From a checkpoint of a small masked image model: 6.04M parameters, encoder activation gelu.
Rows from block 1 of the decoder, named by matrix and row number. Each number is 500 + 40 x the weight over its row's rms, rounded and kept within 0 to 999. All counts start at 0. Numbers have three digits each. After the name is the row's rms in percent of the matrix's.
# proj: attention output (decoder.1.attn.proj.weight, 192x192), inputs 0-95
proj.22 092:532476467516474527479469507464510518530502454508523525536486497453506549479534491506441525505484536603521551522530466515550509589463497525520481452468443541559556481490509472495487483493447549564454491517492504516475541424534616525479557497496465468551463437445539483494521384477476565521
proj.23 106:520598465508514459519512449463516495432557552535492432557526509598453524536522489545483461464504477479578465496485510501443502515521492532494502448498507548504471483450540432547513503542509519503447505456462541446419524505503524399555470532508515524400503606470466508543511461440487553564
proj.24 087:487466506439491482487469525531497492532477471404475519429541492479507452510533511506495496528531526424507514494498470457532515497540477552494481478486429479532523543565491483486463518417538492470434572501468497475579549404461450535495526531439472496477503443457455510538427555536533565409
proj.25 101:498527548529445564484530507451506544520497504563574523424494564531498587526548589467560516543488437480515489491524498488472501489496468435514465449467533447472585444515472552483470551531498504490452532549501551476524516493538506528571589523528521542442485453470524521511495505481495523520
proj.26 076:523503464493524496511451523443485481508462504498541424533560469418450515551665495543431504430514509514477470474454471542580467495495503528526513502564579573461513576503402512537488517462469500538503456496516554514553481514448512502466468493487482485508535518510443423519540440459476586452
proj.27 083:508522542492443522491483508474512495458490488523492518443565540513461472510522557529497540533500515442402515529425481496493477460569544486539522524544490466509493474471538481446499494566505545478517547483506517529555466511524542500503495544539565468519528468524501488549552457622520464479
proj.28 050:483531510498517483476527495453511490482496491489530531484467500514490514458496500495501481490494472539526465496481466562419448488535553547578583531474520481497470537432524577480424469482583568504623457543484430619576526542569488625580523462543438538507519525534518465408495416455548449472
proj.29 102:476478564484488495508491493491483479514513512418532537512551497503491505460472438457533468521475450457515449546473530448499494589492462474486477497469483505435521502568520490454492484546501452577471486459514553496566455521489449508471472454536473507474501557492499546556509534545606487477
proj.30 079:470526499472497510476468484596508460442516562496417452482541522513476496504343526516521552549506605503468528447517483520563479482503523533431497450533528568535512486550483494562574394482432549464544448478486507497478532491526480500442480440515469482487532539538490486543574489534451486475
proj.31 089:575414423544576536494490511413468567602461451512556500568446515564504522538463502493513494513556537472546473436461437497545509487490497451453450516544474499495566431462500491523548467620463474520469473507549491538535496492531464486571546578501520454480549492463539494483555505573559490447
proj.32 099:517471527500440518524502486454465516542483394501475485502465490535540505479648509514526455511518514588573539507498443445493530557382575513500488492447439532525454485522514465463467564477565493483560516495403467557542472489512467552512558547494460560509517521510464480382478444488530474485
proj.33 110:507448508561432513555483475549468519466473490555573525512451478455581591491557505477488523595475573483488476567448509478526433530462551580470541499481487490468575512448521488470470532368435542536551507526517573512492511484512454464493498465473590462493486489494461448537445495489490471527
proj.34 111:420490588554465463471532496531465527522516460490482527412490571475514494446502521474505520573458534478419477553524486516524459511543513475553494570533488509522487512520526548438467535508495569449543554531425447477526475507459574506447563455511526526541452492507461467559433593494471504526
proj.35 103:557516499434472513533524479505485464521510491433492498512585504603496484471527499529486510519497453453552535508536489536429506503538453471497508506487535548491439407448508565544475555609472532478479477520549459521451494579464537455451529506570497561497512488486454521495544468515457476535
proj.36 096:470467451562462510442500520494502516548580502486485474446430493450508476494513517506501501452493546539472481552503511504509500525503523525545527460522507464532557554488516409491502456465555552582446447451530433515571491570566463513376464506516514467478446422516501550506478485426548542504
proj.37 111:483475509370533492572489493464515546582489474467434480471417457537560521470478571425521429515509477485557520514425518437528566515482376503503463505508437526503385487437525527451468457472507450469534554524460470484511500473481569498454487512510551461548456438483504425484484485497464517502
proj.38 099:529498452421477535484503511479510497440532571558509552513477492588501477513437493535466496453494550517516482474475481482533485521517565465508488525473460525511546460460508493577486436574497525480491482596583610499510537465472490501519462511520489529559486433466521393505518513508468581485
proj.39 120:478509468596486386440524558514453533467517481583479489542476567470506497458480435487469514437490414462534413486511499507506476486526581469588544511482462554499511519508602447527508479496555593480497468570475465471487533449482504484502522504508583515551471481499604463521507540483507533477
proj.40 101:545560488448549523532530514485500507450473528461517495552500480496522506440548535454502460480460481488534492442497487536496502521485425431543528538453549462392533500488476522558416637544476481553482441538470433546470547499547520494504517485477511481520544428473538507516488556494507473529
proj.41 107:518499459504530448498517496503485528491500487478503513520496505479523502522477474459505486473512545535494454391520439570580481474504457560525467508515470620574476542559478508492469424432509548529525522485549508551513440453492463594559467530503486478433502438499496546492453423505502515507
proj.42 094:543433485578555546461515524481513514482487477573555546503509563397442513552505444551473533478520510453480511501528587479432478489554518483483507529541547417488545516517467584498523511480541505463477534462487552457588520534539483495453494486514476522524519532501482530519597507512489541518
proj.43 103:471498589503540539562465477549498490483536538441535475447451501563497478467502583525499475506423498444453547549509530441527477525458503586494452587477441441449505469464479536545530434448497465551479469406502501443485513495461418470534499453413443482487495544482441531531467535454520568486
proj.44 093:528506479523509445454524533471530487463500546518477420516526509525506486533502456514540461440538423553520465484566521541480503437513496387539450545468586494452474438501501496549487654577464453506516481508520446548449481436464568633467436495470457421514607433530442499480536429457448503501
proj.45 092:536469489566509567430522491498503454461504554479531492577497440492493474485516436464557453392506502630523478469549507477451519540464497537614478444407518522518537502510458439498520490465567531497445517448498502487546526532533455465428548483497556461492471469470512511591440561611524521444
proj.46 074:475570546505485538520507503518548429462507526492492443524519504471495515438512487480501482516462538536413516542410639465497563456513495449468494440534506545529520515525531500486566482483535601514514493515518529560526452536503499473502464573431474487502556496578467496449507473526468505504
proj.47 079:464481487482487483506491467547502466498516489500455514508492438411515485500527469514461521493494477470501484456514446548490490555425540519505564451513545516423525565526445490501506478517530534508563421415538491556534477590406490530460528494544449593474469476582453533488463527511459573416
proj.48 108:505516514485499506571489514498509529510475508521442473489541557512502491557452441518438491496559503553500504507547554538561523549487480516463546462502453454538443528487447457494506459535438496472526520497479445464491483429417391373537443487476502535555476507447473515506403451453481572535
proj.49 099:516512504425528556514513488501539479488497527559506586528517496412519536500466474549530475500512505495560535426486484460464483474484511492478455460406537499403409496504452566542428506494484447513482555513520581451568464460460479567466491468483525444562531495492517456562529490541499542432
proj.50 116:506525515574519486466533495488496495485520522500491498501480498496495550465471459478509535492511505460520447514519473493535515556508482521495454449473458525534497521512529429431497467493472547500511545520482567493524482514493517482526481516485432501504532502473481538505506508489542482523
proj.51 145:499516512494449524558520598460588515534505507509498436435496545550544479483487452404488518433567526455512478462569543450579528585510456525486548490436482481534512516384489467465432470492428538443581493510455555601536565455441479509500479425514445514453474458486549508544450502495441560523
proj.52 088:471497512457425556560514614488569488510479487561494474494478544465533455464478462405477514440548495480473498442554535469592496534435487397449557514511542488527485488373413511502494471427522510461538455528457517599507511498475517513460523425465517534459523496470588514555521522482462540561
proj.53 120:469499486461434557519452608506466491518413498544530499531459551527507412486497504441482441506498475494472489476516460404546519460475513483521538540560545469560598477415496510489502492434493447418509465526470474511488504506506446501490510437467600548485498507539561561478535547551464496509
proj.54 115:473483507486471480466450499563477479462435462547523537511464505470487408485521498484544496533454435512484567462496445555493585461435551462532544483487530554521510483521567470518492516474542573506456452534475484433478550472489566540511551487415526461532537464469476528472552517428419569512
proj.55 114:458499450546517482443537493530408458544466461504554564562524550492466431449476470534527458545465504540413496544494423597432518404476535523535502564498577507498481470497499538525514531485526492521554503504501503508534429542543495543464528513423586516481511533540478571429578551447500506526
proj.56 066:510538499463460442465516458482434497494445512529521474485516511494432509534535512574519463506500504549527488534460476567416504410518491529535519531456485521484468465498487557476469583495486555488409552524471432392448467423485492524492496505419526475523485509441506512435545504501549541450
proj.57 066:481526456533455464474503504446474446529458550474472503493481489495521501503554478523507427518464534464496524500494500519480550528439480488467474478480543540422538462535522461564565492483561530529476511503463518492468475530544569488503494520458448532483488518518521479517489499503431472534
proj.58 070:491464425536441477488442520482468524523478530499485547480479524507508485480588533542509465509447508477441520519520513460539527492516495549498385529550483508519556443581479510505541519534433477500454491491508548456467518502560494442511445494501511499474451514531501484477459440515443510502
proj.59 116:527490462535544506431475406542469472449515505526450549543491493470445448521537571572477459535431533533463481545483465516407533449499543540465437529528476457512524486501499499525578518514523407524442549496515443455525450562542466487468485480482497458544522501512466476475528457560544490421
proj.60 083:488505522475473429451524476448465461512507505547511519510456449531522523455495471549503460547495515492591498565500472530440405487495554572449504530452465554474465495523519565510516505462552574548477492513457494500573522508518490537463539516472482412512521471488516530430425517500553470492
proj.61 102:540502502407479505473454507519494502497483474451460553449505495563505467530534534510479481558495507530487615547483398513502524518503464528532514549527498520535487487442453481510438567514506452502506537476569579509487459389502448568506540540413480484436505573523468547524506546469476530544
proj.62 094:520521486474547495491527515507505465442469486569499516522465487534546531501461494532493487518502594522512519492455495503539478450521477531435521514527466526545541533460465507503530492474500530496530517505459444537561492445471477578452496513465418460590538399536478546452532461555500570492
proj.63 106:537531453484412541535463487534516520532521551489454448499564479448500495526555519570499496405489540568511475525471543523499457528467505498453560485528541455454527565487478528506440479457536505490463471511534473549436522495529471474470493525533498482511537439482534502507510491570492461537
proj.64 098:444488513559610470563567495528477480560438390446522469517425497512564515460434479467535483555484505575558430472550538465469445514504519536572504478445533496517562454513532526507483498470473449509482500509530484486484539539497560484472566525492518475507474434508491508494464566504492556524
proj.65 078:517529473464475514533490468515497488514508505496506494542532497533513517468428482487525484545502473610487542509445538599502470511445478478470584500498529516459569504485494493547528536533439538476524484511506560557505465593508594543509491461602472477448480536557570560493500516573563425500
proj.66 091:451444424556525551477520529532556472566484557494525491478530509423509512480451497481558459503478463533484486552495580568468496476531433462484511518492568484471519491510525515551447554448428471554450459536559517476478483478555512576554497408480480504513465447481563483527422572504460453496
proj.67 092:492502605381490438514501459490418526459497501496503548556575553504464500472436457514419508547509481504565427501467502540480449489469491534439571525478428475525444512515516590490503483470512527483481516488537597517435515473528475562453473446493427520462476471523513509523458484509440468460
proj.68 087:475435466535565448494526502486498544590526472510473460508456546532473474542432463513540475413534509462546405414502498441522493505467555469515494546473452481423444584538443454544495525534533424510558502489517555521580524503523476582483544460452494472474472503553460524442470514464504547497
proj.69 073:442596567344561466533521503479491437497507476452428516479467520544468478462511502521438494519465521483555544484490493419485520531496453417501473509509475554510524484463477539553474497544528413469507553443529513511579494519501497472443564573488504421535542474465553443470556503617564551430
proj.70 092:512533573435444498501516487403470533534474514516537489475550575567445543543529545526465492489506499452490512518479464540485460488549492553542531556570477459536461502436430525459440554473489453576447450535602539512496474536518478457438488503436482456518504502511512477539486574499464524523
proj.71 105:551504427507571520503553499479493487531469482469497492548467481509553586480474478470496466495493503599589459441499462593467548523485457510467542413523506521508463533503593478493444508547524547420470553469444534498477509470497451486482544495519464591377504529507436584571492472557507486496
proj.72 026:504538515508529498507475514491491512466548516440487474555519487500519508493584501544489482531515501471466484547508464450533450518478460600471499470502421478558544588489520528440549468407612498468502466434423513495487529502532486345515471490584423552504442534515543489494457486507535471529
proj.73 100:484471528443438438483425509532474458478506533468521518462536426503509501542497489452527502553496495555522531440496547483469477496523523461525513464507616614526518472581453530527502545522427485546528464419506527509569545517537438545615491506488441497444513493490447553443467432529557582491
proj.74 095:471540500563501490572483465481520511493514484525512471537546566504434479566515477555449486486512522408376460536478509557511508488508520520465501509562470370419481557450450465520507524476509530474460544494379437510545471465495548610464592475512431500426477503483507504520444471466482506418
proj.75 103:471490550503491582446533503494503457494553533530524554519501511528507549431473468465502497498477533486474481538475511423475476526525569498492513515478467472474475519458559490485455528496515523518526493564477530541440503531447582516464530491500421440490562505539437507507470505468408439536
proj.76 114:525513545522464491499483525545485515496493510487532484427503539526542552467454555453580515587482551491455545517508427543529464459505500493486522544525491542527494439476496542451539588492457566527548487473541553470477490468465425484509485505474559548500473451493528456485466497446561538430
proj.77 085:457507508473417515533422476535523524458519472515506520447512459492485447586531543543474555523492499470451495522511506467473435475575557549534509499505597464508487453500433554504468422510403462488475546520378512518545527529454590507485595519520481556459506533480555496513509501462528515438
proj.78 086:522548505447469531525468470501505511432527515509518520566516505514508440490510500497496463497474493517537508538399483466519520475435482436491484507434488558471493398467564469512542469544488515533434467565547522574528540527539493533491417572520470515388514478543493485452503461434489457506
proj.79 112:516519519435521501500472527521528489415489534491476494447504475535505454509467557502508540532499463460545565466520417499499493502491541465526460462521561596524491399470508538517529484596416502446485548530479440481530480512504500476526480494506549527495498508482474511509492496562515488503
proj.80 079:480472468574487479503497474457455567498529504542576466492515504452462465540542527486466486457495482403483484471500533451521520462549495542541515544585533532550557517503507451497542477488467466481561541515492509457450587445559501607632499430517435521526534499483490524432510479458489439546
proj.81 115:517499538519443481500481528495543465441472518511505499469514486527499493505575485499503523478503465487523515480539488490524504536465523480531458507447446472484501502514521508514450537456479466572487427485614585571562564556526420501441429481458445474436478461566476528536510520458509580503
proj.82 094:477406499435546464498492473529471574600531483506422490520494518531481500479429543485514519443475498546519475493463490506532519434543446496481495599557427539561430534520495492522436573501520440498390465529525482479483487536530526438508454525486476479492533462480513518484512564514513513513
proj.83 090:502465500562502492453489544485513520597498579438514423421512518640512497421466537478553491525514477454563555552564487472513467569436499518488523555526431497516562510448471549540581540472547481503508514460442424510484478477484551508472364523531480458582547453489571460466581400543533521448
proj.84 106:527490419512559516553470469434509560550467447515579540593530507479432465556542441516408516446510393552552472498503496531503537481460466491506479422445430410541535493559510440539500472509550408506531510481507511507521475518458515501556489521484531492484497460527480493473430537533535546469
proj.85 103:534474526553549514495517518450522504512448482526538489415462485494548558515504578481543481561539520512470565500500488471499565491462529488492465512485511589517435462566505485440534502522486486461441496595553441492462498559492487479509440471526456505529452363527511480539422575578460494506
proj.86 072:547485486508539502479524515464490498477482471509532511474465475481533512508525500509536495489517488477417538506451432641581536505427506421500476450535465575441497549528497467550513448538510557458471521510492554455476535514520532451431485494490527535508545474533448595588541506555465436584
proj.87 103:499480537534479511481511486509471515470531469489458467498444494497499523517549503496516443500518492530559449470514361432467451558430579570529510563438541540446471489461465412504446571491447389470531495448528468469509473522502487476505457497568584495563496534515516521531573462532498481481
proj.88 083:525567484445487533487508522500505468570451507436438432476527529514505469483491554537533470501475496552530510490403503499462538440511464504545546416516501584555549459533537432458489517498551578481522513559490554502488471486554530486495444528517501517504523498503511421460587440441500481542
proj.89 068:553477467538467470472516511499529558445503490588553524509534483537518500533515547511481585445493520485452517520573513439475412471593539522548455569444463439537449478457511549456494508436408498466510480441561449544496486548490454454471458587529509495479498582535545464443541475560484485441
proj.90 086:531532524540445545485523480529462466498495539498550513564555512465486602443531443446512534484477550433498469465500491448515555510547462438513489501538494484514488548475547457459476626507549504466388552553433514467503555507529574480534521501507489463443518498421541517555528540476517511503
proj.91 093:513499504453438533487520509512508484578536587494496531440562490538511543517449530543508553488520509489590574448452468475476484527407515502481522545435524555427455532521434543497479448511562472563447514526435512486519403483464527450517490525454513510538538516472508577507536473496535498506
proj.92 083:535466503457578492449536511469531561425532510621457501489445525507518536575345553537525539509588584490425502512535472490509471508506517513432492489486468496450461518447454499548546580489536544544498433497494503542512573509539514440542534529459464544554483509500541454495544540521501511513
proj.93 088:542492485493505540499487499505526492475492520503501529510489483496516484538528460486498492498512483598485517514498538474469502519501495374509478484461597533511529433541488563533509458602483448464584487483514482481511445415540416553551488435467503515545457623456473485455544462449534491504
proj.94 098:510505541451530465524516470489483543461431452529488566545446515521479511545528461517450567516522456602511569484532518496464562544489514436545499515444466483546456496543492474487446512543540474523442460494497456512485448451494440459496440502469508444454490535439482501492455524463549526513
proj.95 105:449554520575501508518529484525513489523510489445483465480493504453513520460516505489495470481461433491501402478531509573417501504542495557518580474525563416503492531481524506415465478509543506473552448539488562554456538477482515462605490556494448434583594577475507459437621473594474462498
proj.96 108:551424436554484561454460545489549476518535591493555500509537475529477476550534460494513471427511513488451456440541567449471500476558535460525447587533571502522512521547480568512513484490517427492497515514429522527499562478458519487514474516495525515518591487440435433476523464453491510472
proj.97 111:550496528590509462473486467527467528385494476506546459525481483491465550491567503485450570514472449495524469541522519510484503583465512513551459476478479528484627499459592439500543488483484527388583619524539543483487436452518491566491503506500523501522508464496498457473521521531483439504
proj.98 118:556560465456510446524553432559546429463555442423506479528512490518460485508571452455480499514474617521461507492479500572485590490492504566417465507507463525567520519554527497458440472516545527600491479438522495519531495533516550508507487448454488477556520480430493495518550450509497505491
proj.99 139:529489545544439496488508504569551455373520474492533516459479489454520515499549478423514504560482560533436517502513462526518531542476504558473461509483471536561542488491525482472463484423487510482514525531499501537583453538515473499521419486482498423558522471437483459394482538455551502495
proj.100 128:513563489473418488546481465530451500530525480453492478503480465511514499515596512497417475522462476499536458489440534486438526463555536470519521497542521495490526462472524541521461457591537484519416511505464483531457544565543532420483473523480501466477511437491498482509488485501479510482
proj.101 135:501556537547511505475526492553476545512484484500551498476504439476485545491528523453470543419497456488560524484524511508469574456570510477473467546473518480423500446567498483540467490569403503499493548516474537490478505483562491536475500533414460504543453460592516495465459489505442481543
proj.102 094:452530545545536539488451529498478522531452500514486526509474470467494490522495503543475475514506474546513570525490536443524527469554516483507486464556520494467519479534476489535545475524464534495448534581417612427473474435546436414448498519394476492558426530544563539448447529479431464560
proj.103 133:475524532499495550475455531507450601569474516510511552489481450480522534530470486520481543439533482531534529508531457476547515461567541454514550499494517486428472515503472497487496501562465574491492469526450534434483475452525428485465529519439425470544413510572617531455456482495493497540
proj.104 112:448515475438487518500477530428429541655444531475476492505478497444473562536464499539428525474507454434507456510480421490563447541508484418475536450596544500410498523456390465554469570550395465519503466509527469453478513436532466516558458527476539456467482445542519524531486550502485510510
proj.105 110:496550514455458523533449501507460511485491558549398535544472501504525546541480486537434498517487517537521457523493502504506482479493566463472589456527495434478461525458493506496520494553575555487528491524561497426494472421441445520505541506469538491552487470496460535528506553494464541518
proj.106 096:417433497470513550442494518485525438592534537430442499477472469492514514447490436504522436488494466466474546534551484516510495486497438432530492432510514547508455552498504512540484501383534503466567543524508459500499425506464558521457497557496516589541533455546442539527561478491461498551
proj.107 102:524483482504463476510507493465490552566476430503507541525509491467541503531514488496505499469525486598453474532467472518521445484473490495569479493447479480506426465497491464441451500413480553473555509451544564462443399565469570560483517480569415526548563494511486522495546490532506494480
proj.108 101:491525539494501473453479527441521527426532503574523441462491537449487491541496583521524473465492448510437464565447445556565423426513462519572535568510437485569450455444487484476502510447457552525499487454454501466492524473492577606430499431519456530580519514519453539596595436454443496534
proj.109 090:489443541456465505433431538501569394429516533500441541462516438454481447508602419531480481494562537582455510534471512447548476503474530495462496516578449455593513625551494533435477451385620460577483452532539496530447494454499489501534580527540491525460531498479488485556516482488512515511
proj.110 087:513535490495443538485486524481500509500464528491516514468535507516526540522537544521489520499466528488567547500442539395418476499562454484526550469440502488558515505461507544393522535453545524415485523481483444504431571501506578543469467498570496494436487563541495536496551557482539448520
proj.111 112:531531472499509449496527580437525459463468550497465564526469542513568487503504446462516451510479495504503442418528474498554453492481501444561468501539503479532536514540525524462507554483524441472425493527500453439496523521434555459534460513585547573487553515418476523492551495432518486512
proj.112 101:499511422579509424534525496445449535569533460517551491548441541559516497526450461553493489486504477529518505456565470523522444502429502496506479483464443565500407495511475493558574524414532580503500473466556513476482536489538504543487515488505522513512464519479531506507507515502540473452
proj.113 132:465485467564560508533468462453508517471503575581470543540480541454528517490445508535505452514457454427489487487489543423444459507528486479557478506476525508432417498505470463533513519527476478542512511484497494459519497509511518505509556537538534512502539516512504525539526503514557514477
proj.114 100:453532505466571512538522487475525505533492458495507483473504555476494488511495499562514509528525615558474590493541498472586516494449515559439419462554452527563419612529514582472520356372578490514476523506567582527454444407491502562450543565447474392481544479497512488538518552545480542475
proj.115 064:477496520501562458454546515454484502439477428500483502497465496483496495516502457480511462490558513527462431505483486448488473464565553480519506536533472520571439547552518502468449515461517469553453530496467484473564544453564481550514554526547512469480500425402543513491510474493607552446
proj.116 119:442545495480483490497473483499522453509567562449469466497518476447433453457505472507504479483491566488441480565531561504521536578459484476501506478528497444448560574539454434503529495518513503479490534507550493400458549443405538531486443449541486480549452487491563529515482568457522520518
proj.117 102:514423514522436524454479506515481478499492509497478534501481436513557541485547497497556496550500516527550497514486429451550439544417551485474513489473450455468537489525551438484558489510489419536448519501565507411494446444495456505486512455524519486519470553457513506593530497483532527428
proj.118 092:528519497510473516492499513463511506480544564513514494533497491507519491465501523472513439448492442655554509522437621536478462473490472498535548518468509536550519492514515520519542468482497515549375497520500469499522391507459458519470546542506517492449538460456515506528407478492519546428
proj.119 099:426562495497473405497531463512477491507536479512423424457513522494468458451468534495475511535537512442487523477482565477488503482532530504466549498573535544518528551519544475520525489492517538631477416557565559560450473546425473462503495465480482484531549476521511505519461458526500482450
proj.120 063:448558501502446476570517458463493503529509514502503431516540538519511538495523466484476436531462490433491488530432460534538468496444440532493508527505493560451472554504490481498490443451490484506507430490551517452502435454428479435608452545476573456461457580467513459431481471499563561500
proj.121 096:561510456446497513470465511443538504471505506512558485511512471549472446599522504539507500444549504495491538500507446535520490478486491534463468502467461486492411490471443512493531472466536514483555516531445480443530516591401618425551446485561624477583461505540541424472442548520541463463
proj.122 092:532455454502545519502458504569474530519499488508520541539504521471533508484489506519485555526482526569460540497536520494536535481491487508467465439460453467596552546526527512497556456447517508530509438544505541521545504527531497483566507532439463472511579513527426478465562580517519522527
proj.123 106:465522564467488481473507511455498462486506516491535464484593492485432503487510432515483531482540431406524557483503487515489535485510490515457559477515555449468452527478494439462490486531495519535486444569533529499542523529550465534542548469505488504534479473465529463453445586484563494508
proj.124 093:453501515583490514531484479547479538518569500507500487542523569537458442511424452500501494513516596502404434519528591411512479530492578508478495523503528429470505515490466485507601450488450515531469542597461525521509497488547562521462491491524516514547587552514501527488561486415488377590
proj.125 082:501500510490511467508486533532569467511461501470472474470525473507520514464524499483510502514503448607537558514531592518476520456526471493460488501524461467581550497524526570506463553468491470500551436442451425474533612521500482588563513417547493462527485544501545517468434508463506452457
proj.126 102:561466487523487489442501546516483509401516568592501561523510517475524533510484493488464537491474506470514492496558526442478450515529588531500486525505558510562472471492527558463546441481427487500507536407515434451509416480440485471498474542431555522475468401494444537497441522470537609488
proj.127 098:537446465573516477542471529457515503477437463489575512501486472486532475545575425483473476502539472423485508495543451482555565561385503511532430467453472455395503586508438490509480511438518436491486533556528552513485544441524510516367470460544511493540508457502525523567621517534486499526
proj.128 103:561547496466520595539508503504544505499498495484492518530489454555540498521468577551490508473513527509538532481510483485484526504549536584525516460537484488522447535428523555454430394498555527593405469542567538488506550504530486534448442475541460570496460478521525524577505470441510486518
proj.129 092:483509477481479376451542497511519509509496450538429458415449501521480427505513542515596547474532504458507578447591482500461504525483573440504561572472508526468507445538482500573529570619539523469517522416445492503456448492464494530483525481545505527427484595506486545542497426519471507492
proj.130 080:447557463485494502575500483509530528541492471484493476481484520482487496520545522508462508471470503458464475508564495500521538501514468503522430417539544487462419521469484487493471468474471493509442431496499424530501480542489442463506484557581476533454479564444531416421454459450547503439
proj.131 093:526523559508497499564461453496474561480478499549521518556549565510456502540472518541470543531486465471399484555461580563510511432599459454438500510539434402573480477496465494436585558568486535429545532428552492498512556503506450507511450506529513506489475466523534513511544478578520506445
proj.132 132:535440512409479532565502563511580507469525498547479492466484518507544508489518508448441569484533498474468513460528554532603530571478478557482550467511479476534529565484459489514434459527477469433481454488501480550491515464410451489491482448584485462436522549403496514467515421468491522500
proj.133 065:507509429500473440521488466527453457599473483457449477475499432467521462511537496518454481530520540428565511476482413530478441525416563493444591523433507472376540540451569522540466485463572500499554503482544519529463504510514523581535520493443475467471498421529509490506506509574503524521
proj.134 114:565569513459460484549493474515494505483496543531456481551573521501478549508485490508450533508540537430548475451531536526530534472504485466416525501532459411498489575544472488482526608488528489517536518519478427477523425506470578531472553472531543449546458496460450458492473465478446494497
proj.135 085:473411517456491567492469450500522504449441560564486532564476471478456476545472526470497511457443463447490486460465490517470543507474494460493507480456521476451523471475509447518469502481486475557545588466511554507538453424497493553480551557401552443510517474471466496527537460497460595495
proj.136 055:495463484489566532490502494481483487440489469498516528528491479479484504500510470513506500486511484533490490534498438499511482517438494517491548516494502500487518506544480520518492436510514480542715403453539512620505510569512542540518508452503464566557494529611439483489571468506476432548
proj.137 094:487570543423487414533521493510520421477481502460482501471485410477522476422503539494501486506478399519570482520444507592460469442525419507495566479460485525511516425472536474541499503521487522518478544549513547474523496496478537545449502511466552552517492466471451557512489531398505487529
proj.138 093:431468484522531463503476513594497461495533552429419522480525502540509434485454433486522462497474483554481507574544499564563484488474439536437493524470440397539482552540511504550536494422493426470488558437464498445503530486533531477506478486536541454492489469501522494572560467557502514507
proj.139 065:459545485549496488508521503511509493543531539464501461515509498514509500413519537486484514440418439461566457530544545483456530483536451516474523447565508427512531541446563506476479534479538514419525509438491480481443435483424522449536458580445463536496532469516394486467477555528465529523
proj.140 089:561487443436465533474524488412477548557530484506519475574477451580500500500552509439508467451556516552521510525454507463528537530442511426455477500509415546531453481514551505455555466533582527519462453511563452445430504508490450435504526469540518610465441563477524479521476497353522533505
proj.141 087:453537459460431500512599486482467525520494421553557490522491525470522506523511494506494547493515524562506534484451482501493525492470472527484491455430595492496499449444515452459525478494411515509428480502435420498542598504532551473533507506506534488484504457497534527523527525546508529458
proj.142 074:498484470493515499512577505467525486512436484566530509556506486413505527489460505520481480481527536461457469533517561454464486501546534518466532516445476464511474483452480469513524567483391470455424590509475446440527520438545427476555493535472575511454461469398519455498525518523562484551
proj.143 096:499567541498473487543423505483518488472515618510453439509521479557512521506481530461506418509507482472545392550428496462576507438521441473440412535503390528531465417494547480444537452544447480519547485439460602547553564565507495531478584455523442520493578561544496571554542469565501450502
proj.144 113:474450560502526506443483516487530499450518527502514557468549547486412475517497472485498573529531461465469527521591459510510524504496505544532439539418518460539525481559457525493489578509503471497448458478488437522439535577536550452454510468581537556464462505538560515574506406519427421530
proj.145 079:489559433499384460475495520526484472562451556473465532471565493466491503485566505485499562520481438518455524529536515545523534506514480410540429461498515508480565469544513466530510623545451496472535468514570540495477462559484513491503448457472479549493469468564472453491499534509456511543
proj.146 098:495479513544530506494515509476520518453481519528477448546410504510522546489505531498504491488452506585450453594522511573514450521515526489578501535476534482484539492483555517522479556547506559453464443524462459519478504530451489443526494508486442566441496611515525510458538560465521500526
proj.147 089:517489479469517532505517530439519466458482539517536554514501487455468550511517494468518489515510532454451529454471550441523503499520427581494482537555491528548519496540466497418534527480528485458567547475593523511482542451474506530549557561522615533441505475497464484578565560512480559495
proj.148 176:524454417474482448517548473517536477535544479445472440475505566559477424509472450489520505507508581452451472494498523524485511544478445586476481518507477534573484530462500472469493475453562517460480505483523464525449515571419537436523457469575534543450506530399450448476481517471503457470
proj.149 148:583461476467471500535564443538527472489559452443543482482528538528467472528493493452516496513482570465466472481503556582447558543468444588455444550485498527517534478487497505514456503499541507517486522430477519591495512560512510453508421434502495477507505518401460473451459465512468464479
proj.150 123:537494481452486489538570477519514500554547448488543527472484548525518524497532500476466498527487568530525543466505596508443585533501486557479481554445465500511530490540481545518432439514524475514529519450509533572536444541521480483439463461480468416573557530477504513484509499539454490476
proj.151 111:539485495522491525502539455569506512513563439466538464488484466517477486483486518471479533483501583482537524484518539498444610545502498571394432518420464493426560478522503467568494463568482485453460565482484537521465524466525412436480428517478513429457450494501558424441490451584484515450
proj.152 055:527529506496515475537540443550491536486576504468541463497511448516505563475481530462528475497481532547572469585493517562407539493553477699489483578353496547449474494483472522531399546569456536519468489516423505557527516542495501505467512458424437526452496491526565536469474477503504498516
proj.153 117:541493507520484499475479472539447512523526469506539495505523454496469512538546519520462487482506518556555496524465477471492527454534531572443463604497469507494477519568517516526436474512448438461530539475423523503472527508534474468494486469408447549521425502566532509442418542523455489466
proj.154 077:512510512491489529487512500487460539534516461439555475438496515511445485568576545508465535511558552469450489534539495518537578502510483514494435442486519545511545462517456503492517462484521581534542575520516552478520448413508457543466452485365534404564456506477558503489490480487483486517
proj.155 101:538513543467490493482477502527494508398496530509522529498496425496475518537550504503487486466504472465578487482468530532493488509514509539447506534499447472430487578530485506491449494472561529551421547483427529447527441494555493487505431495451470441557460473481644551478423451552522467542
proj.156 126:502504577502452545497441484552485532433527537558520522484578567440463521509446501503493521507489528539498507463501467504546448515482568499452502533477496521457490545517480487544482547472461474461447455455441399456440575608473552335587498528581513620460441606501592507461502509415527454532
proj.157 101:477477485558523523468479489531520501476510453495447461493444424436485462501535502505521483486552512553515448478526468483452509426543520457406497502514524471529439471562559552480513455528518484478487512520511522493469420519519525475520440524506486468431434513571562458476477560531505459503
proj.158 102:488573462515442485541493475526478518586457546430466458529556471469477524461562541486519507447508610544490469502511430447575475489530500634476506495598426538646450557557514537384502348402581518492488516484460435451517498502536489485531535488503541540516481515475531512523465495504512465525